Weights of a small segmentation model.
Model: 9.64M parameters, 48-pixel images, arch mlp_mixer, norm layernorm, activation relu, patch size [8, 8], layers 8, width 384.
Rows from block 4 of a small segmentation model, named by matrix and row number. Rows with one number belong to one neuron. Each number is 500 + 50 x the weight over its row's rms, rounded and kept within 0 to 999. All counts start at 0. Numbers have three digits each.
After each neuron's rows are labels from the 100 images, of 14848, where the neuron reaches its highest value: "strongest on" is what is common among them; "patch colour" is the nearest of a few named colours to the mean colour under the peak. Only what is clearly more common there than usual is listed. The data: rendered made-up planets. In brackets: how many of the 100, against the usual share in percent.
# fc1: MLP up (model.blocks.4.mlp.fc1.weight, 1536x384), inputs 128-255
# fc2: MLP down (model.blocks.4.mlp.fc2.weight, 384x1536, transposed), outputs 128-255

fc1.370:530559482505528428509525439426527522600523551516527467473534448507605613499551502543489506322459450554437449464555548468404463519475552577523581472411449504515478569420555431549466457502482450537533517656529440464539483533504612525494506441470616474444488458507529476506481503531468509501622409513501548496472570413462490436509508552401506521563573523470531483586512524437490618462523
fc2.370:424471468430471489521501607513508442412444451492424514470519500517424453539481436485472526639437580455586531548537377495517457583552423475520478483621493504512491467533551573523534495475438437557518501468484534500542557561512396489544479415481535526515461488551460539433537507550552492499460617555509424571454463568549470525486531442592589477502451533506442513391439514490501471457509
strongest on: ocean world (73 vs 14.4)
patch colour: brown (48 vs 12.8)

fc1.11:506512570495513484444473386525556504552508482523541537551449493552599529486497457417544520499529537418484511420484432483516493564570532459422524536523466535530497494543564532544437524538400641524512417471468566475395577460497516571520444526580561491459530446458512533548515441465535562515535479491462461571478469506471430430516448560517467412525534532384475520535489531478472417395444
fc2.11:460561497483480496556498499524500564406537465498467487513468541473500494483495569623481407473536496442554422416459521555475454530512573522484465575536459495487512437521533574497404551516567530509422419431458513415487497525515584498483662459446548535485481528486560404493434445548506408572598533581562524523497489424499514472500588391482421500445467493530546596486483438457528525459595
strongest on: moons: three (72 vs 24.9); rings (64 vs 33.7)
patch colour: brown (34 vs 12.8)

fc1.588:443500516458514592526448462482517534601500483557556541620575471466504515558509482527477539437561468521550555511476482505491578552507561457452477514575544451505367514547581461545516528531503556467543580654471467530545486479538420512457437516363477490546574474490518485443438505447539462437485560501478498429515566494509538460515535510521543474487523566549493482523496482494499494429483
fc2.588:493464506467476463469508492548481358500466425511454511489448537551496485528558467461465527531428534542525536423465477383516414441474510486519496506440485458457510500530500483456492366528467467445499557480505504481514573527409534525546581470621561518453514433538462511573521501519442545407471428556565511575426476394513490465498500519430514476523532418423547479463442603522438540502465
strongest on: glowing rim (79 vs 40.1)
patch colour: pink (25 vs 1.5); grey (25 vs 6.4)

fc1.464:419426442525518525560540425458420436526552410563506412544535468472486482486483486498440547522490416398505449467553510433554484450438483558503491562517618541477464528492465613517433500503537487467499650609459551518556599581437509476510500494548507523486485440534499426599525632442408573518524442442471544473430492415449519476509491463454552451608516487409511473572469513518552568498536
fc2.464:493493408489464538493497504486586528434524488571505540451453435542557549475506473451508490566479470534490626490491504504511544532478533587456509429450419494503452517566476426495574442459387524425485539498529492497554446488510596468558381553472548401599537329515521471484523554512506466558537479503490449489465475413591445455355508499447461452508504392559528489463473484592492477511577
strongest on: glowing rim (84 vs 40.1)
patch colour: brown (37 vs 12.8)

fc1.392:497434446492447556501530554536419558554560541457431512546525494557460508473454515489570510452561438510522523483445555444549468499396631495537460496585483448503492465491560474570477469599441551478545518627465550508453503476490515511493424580439493518443495529516520489456522521528434503454501524451485575489547531452503525469503435547533499547445437580516454477540635438543494491546368
fc2.392:601426486399524520554544384559522569477488553501504518465435502442517463452541512486497555477580490607534405594489450456519418476463554562489578439461464438590517532614421544447499430538499416603497558483515456479499487500554440529465464517471518495524566518553475613446475525542525493429537503473479502512511549322525420471437524497472538443497503486458521623543509499521505540492456
strongest on: moons: three (62 vs 24.9)
patch colour: brown (97 vs 12.8)

fc1.172:498533562562495514526453513535449396427497555469490500447479525537611593466488552493464409311512563466475507604526524448496494532493555539548533562443445467493539536470483488532510514451566426518503409495522491486548498381488474394482513512430510478487503533549576541571477591533484578462559396524508470496473623437479504540614488462450465501472608442440530409560492450600505563522492
fc2.172:480522450582510544485425423465490548446592395528491495504507480497391481489440494572552577729439473548488497589575534437494460561474463443518510489575508572498492496494502563500511455490431456493495543474527529509513501580478494494500531466454510459488388529515450487429433436451549432534491546497470544486498285586497599459464536447522525460528521585555451546435507506410455495482450
strongest on: ocean world (79 vs 14.4)
patch colour: brown (37 vs 12.8)

fc1.61:567487448499477542543511339454446498491541467486558495421480499536583544461480449469600452523530530345455521402484450467509418515496551402425574492544456508508551489479472402603426458437382593534469507511459552464490511534552528553589573454460476484505465458531408533499489494502460550495584511490483523563504480333498519469489476503569443471482526478503513515516546564536523492344501
fc2.61:466529511496476503575478574484505520423484442559527494551534504530491479474487504572531480441465495485588423468407447481490471462555475491523482477543521524486541504572522564495465515446528534598536552381529612486471470522517506465502527487405560438483420538500527433473551524531529419462528477477559466560429513479504426496518517463426519482444457535533480539492481489436467516485445
strongest on: moons: three (99 vs 24.9)
patch colour: brown (100 vs 12.8)

fc1.758:442503486515522470507513632502551523487503437542533488404549482524463534463491518488426477511456507565516482532406455523458445535465588398544494478563460457568479550413486632463412455502483513574482512494577502543477486563421413430577572454481574500538536519573542525620486483487529470469550440579530444508522532458398476497507456430473466456522460464477478503544441561487519403513534
fc2.758:486498509578501487511541494544485466453487424533513488474445401532488521595355483519520576526433524514565618554495496398519475472549478619512516562513503516451544431480592501482566485496500508526443494539611495505504424509495666522458463531440438441472572430478583479483529510492495538596483485526519520461474393469493507538399509496499476452515539479534515510474470565507507504436433
strongest on: glowing rim (72 vs 40.1)
patch colour: brown (32 vs 12.8); grey (28 vs 6.4)

fc1.737:520464504547591435540551504534503474506514513469560438532531493562541521414401504495530511488483521564461508444423504435517396480459521516591516508543521507494438523442507529436489485488446498577560433523604492512611652525546499547464469449542576413536540565523510366487507460539622462623523499528528521492508491480508517579590477514564467476545443482440488465528429389576559435559512
fc2.737:532495524525499461518539365551510541577504438510472592553546495513427460435558462549461495418486467492532550495433431537670454515545450505456434558444454434442487469511477454475508485510484541499543428494571466505491460461548484547548492537600498538523557568477503505477535475522571528441505492472399533612489474543486434456450447489415481509523491515462443505609519510544562525535501
strongest on: moons: three (100 vs 24.9)
patch colour: brown (66 vs 12.8)

fc1.315:496454481500550614583493441623453476459482559582553473504534481506582531436505476513541516583473463510587460471527470514589446621531509478487475491516558470543522479484528455516518516467513493438520547536590471561393564541591509543455461548490488485512490527467478447503474514487429537503571473426464578526472483489430525435411555518506467527502487413518585509477494479544584485482364
fc2.315:434489485626445525573485564584534561460514445427514533594536556536450451546501545445441595483496437472488457500534536555522485532433507511488528530441509548461502553556513491476537492550557565492512393544555519496632498464500431552380512438488446443546529536543618527536560453508520437466512493491526487516418487463567445459584491448463514540486457564538444532463506550482465448527508
strongest on: rings (100 vs 33.7)
patch colour: brown (35 vs 12.8)

fc1.753:503545476466492454513447522529454473438504617443519590412512522451571530422532484476456503519487558597498590554539429504426483531565476455557522438429475412451483465529456456441473539437447564499460446498524531479528549508519512529434493603517439587556538598484435486505445571428535489526567517517571441466473565557522534472479503535512498526518459540551448553561634444535488483507393
fc2.753:497493452507531459368451497572565522479491516544572472433472558513521529409483521480515530479525498464431521491493450566465461517513494510495472563436493520502497506500515474507671455459604509516537517449530467447390436475467548480462460500511496547531510473445561490376550481512456439620468536518573422444520503492523574518621486492508537490541494494493463560508462585507480460454447
strongest on: rings (67 vs 33.7)
patch colour: brown (34 vs 12.8)

fc1.322:590468507482534475546467369552399498608472477533499506525518520541559506461429469481517486493506473280447505495513501465557403427560507517440491552542509507484594463444505410504421472499482563477552545471472528485467518455505543558544560451490506456455524490491448454520527431471510509521431524481442503618483484465487522490476425525522438502385508504461434481489542479551457381397442
fc2.322:414557545578446528530496420485443571485542426460510489561472517530522495448570455566445470455532477543492447478480481499455431554522510461609506581479434492511623492527471514495467519478494537488552432506456557463533468632550500456486492516500596518444556508424514514463522549565484460580585492524514474533485507563463522408415483464488441498440483469526469481554471489473528539574503
strongest on: moons: three (77 vs 24.9)
patch colour: brown (100 vs 12.8)

fc1.211:499515481511501553558482505558494534556457470547506567490517519502471392499569520398467563675475496449534498506508520474449482549498439418466402540543507477509491456603465509466479475531468537515554531477520585487562623525487316590505451461571435439568497540444464468556514461556567479563435613538575444589447430522456473519465526409650453473401456441511483516450486538617418498527539
fc2.211:576510506492482492550467581479489477457506492482463494472499455555516639594450472497496411263549465481531610485503486497527474533447591646447536486491544455499507455515547476463523502463508428574439453450440462486510449436479490409480499474427499502498503493518468557578526569552510574541580477506464450548542628467515496571565474496456541577558505430468545431562495546508499484429486
strongest on: ocean world (53 vs 14.4)
patch colour: brown (37 vs 12.8); grey (25 vs 6.4)

fc1.224:438531433505535433492567512423523585530529552530469560562509422492451458583516536514517549742450452566512428546445511525546514385464549384512540432469460563479466497501449548502507509521471591424549543532477555448447419536433549474522453522525562477519503477542569425420468417535544423527416493501456526416462342511508553448362470594487556450499450513591492515451433556433495476599509
fc2.224:507475481549504517436524479476495441477588452435496454452520465505482494493443501442511548593471500445517518397560578511460513545539449414502516504492462497521498468593529460514499533514479376543459567480567512505508548556514414515462489486565445451507376484504444538516522593426519535443502444448462500587434531503556521498443528492477484549533596597443453523545511448516442442497528
strongest on: glowing rim (100 vs 40.1); ocean world (63 vs 14.4)
patch colour: brown (31 vs 12.8)

fc1.404:445588453450454538458501474589520514510477479542470528505498414477481628532495567470491530492527494538489430474511445502485580422476561628399479569462597501463522503469508471473451517453426574498489561471577494508461540473523466472453383465482502429447465458549473537528506482504421528496423433567525601528534561500395551470567514481508519558463582413504521521473477493553476495529394
fc2.404:506441487490518517530458555482458502433519493476596474506520518453502411458581501565467482564470560471495496485495389397480425433544523468552455477547458528501471466592571529505565506562499463521561548460430525582506480472414426468626519535535407527528709458499443506469487452508521522477575580476403465386477504490553511491444456543505464490480514589495434530517550530477478560607480
strongest on: ocean world (53 vs 14.4)
patch colour: grey (25 vs 6.4)

fc1.607:534442569595518543566510450535535608485535426390609470510543473508581517625454405428522433508459471502583547489399504556511513478537566392542513448566586515416462446425471499490459577454513432555498479548580443450513569457397493521456536554501486485453433577495474506523497458520523522542495536582599397395512441422459567523558522476474530492453620467467528433516564533408492574503406
fc2.607:427497458527511488503550595526518398449455480538571488530456464493419426418466552543538534429475587444567501531501543547513545550560455475559555481515470526537517541528538560495524542542515562559485408409537626473572529518538515550391395540457511494515534491496554596449475500503493535553558514474442445505490519582471514544500443531503513567513458534545535462460518457590578467510511
strongest on: glowing rim (89 vs 40.1)
patch colour: brown (42 vs 12.8)

fc1.192:465546488520546553452483522534407493532466479496521468545554558553398556512507484530519455364445505484513454577428507462567460444504503430504572448521448484467417507537549536486593375462478612477542551419523426496416509561491574558535503482431537538535547413472567540412533515480436456486472452508558546515499491459479511425361481598516492524477515424477597498462492489519536508583556
fc2.192:502502541499478510527508441416471465506473512461512496520435542484478468615522501520494519494491520443572470427545392465437462522504530596436493515470548484490503520412489482504471569579504374496521562525401581442559594426494548422428549566585435523524539566480581499535511540577521522427512479458477464443517547433512440517489462441487533479509508484579428462478511566509480525481426
strongest on: ocean world (65 vs 14.4)
patch colour: grey (35 vs 6.4)

fc1.197:460301543518532477488463457485564580443511517549550533565432465462503459441527487435411527476431398601520600488443568450474543533546423489585486514530467452521467471473384468428503502574639492506466528544489515578546482518472520609565630479474510525496632602483533514469427520522463456526482496522540457482526472628475485456422495479447504450471566444548538508522427485523493564551510
fc2.197:508461487461589501518541507507467534511413459542456471478542489500463505529332455510571468395526456483408469606519516430456501477518517514495541498498536477568467474555530480503426580520442505484534515547623499554558412448439578528498533497436593491492394492553506524454515505472510652446452428543499435460458587415566397524562463520514446509515552480543486487538523446477476448458491
strongest on: glowing rim (77 vs 40.1)
patch colour: brown (37 vs 12.8)

fc1.521:554524432477576547583541433493518574456532433507463536566466525537594514510519539438508560518421489557511474479373525420568520486455566462459523474482505437492485509471513426424520502522489579493454546536500451506504461383512507549497509431555572510478466435462461419529482523597449634508537505481556419481442604466383453385521513570468498434496565510438522422441508506504533500455575
fc2.521:479535488507476555419539470460581455489629501535546497452621531534423437467541485606473534522556522453454560475522501569456512498482566439465498496457525517532566541472587427471485494566540499473509520379558474562470581435506543572462536394452448420565501526489579505497479479432510505400568489461496478510406380493478475530525533443523505443463499454490453501520519421481508484499571
strongest on: glowing rim (92 vs 40.1); lava world (33 vs 14.7)
patch colour: brown (33 vs 12.8)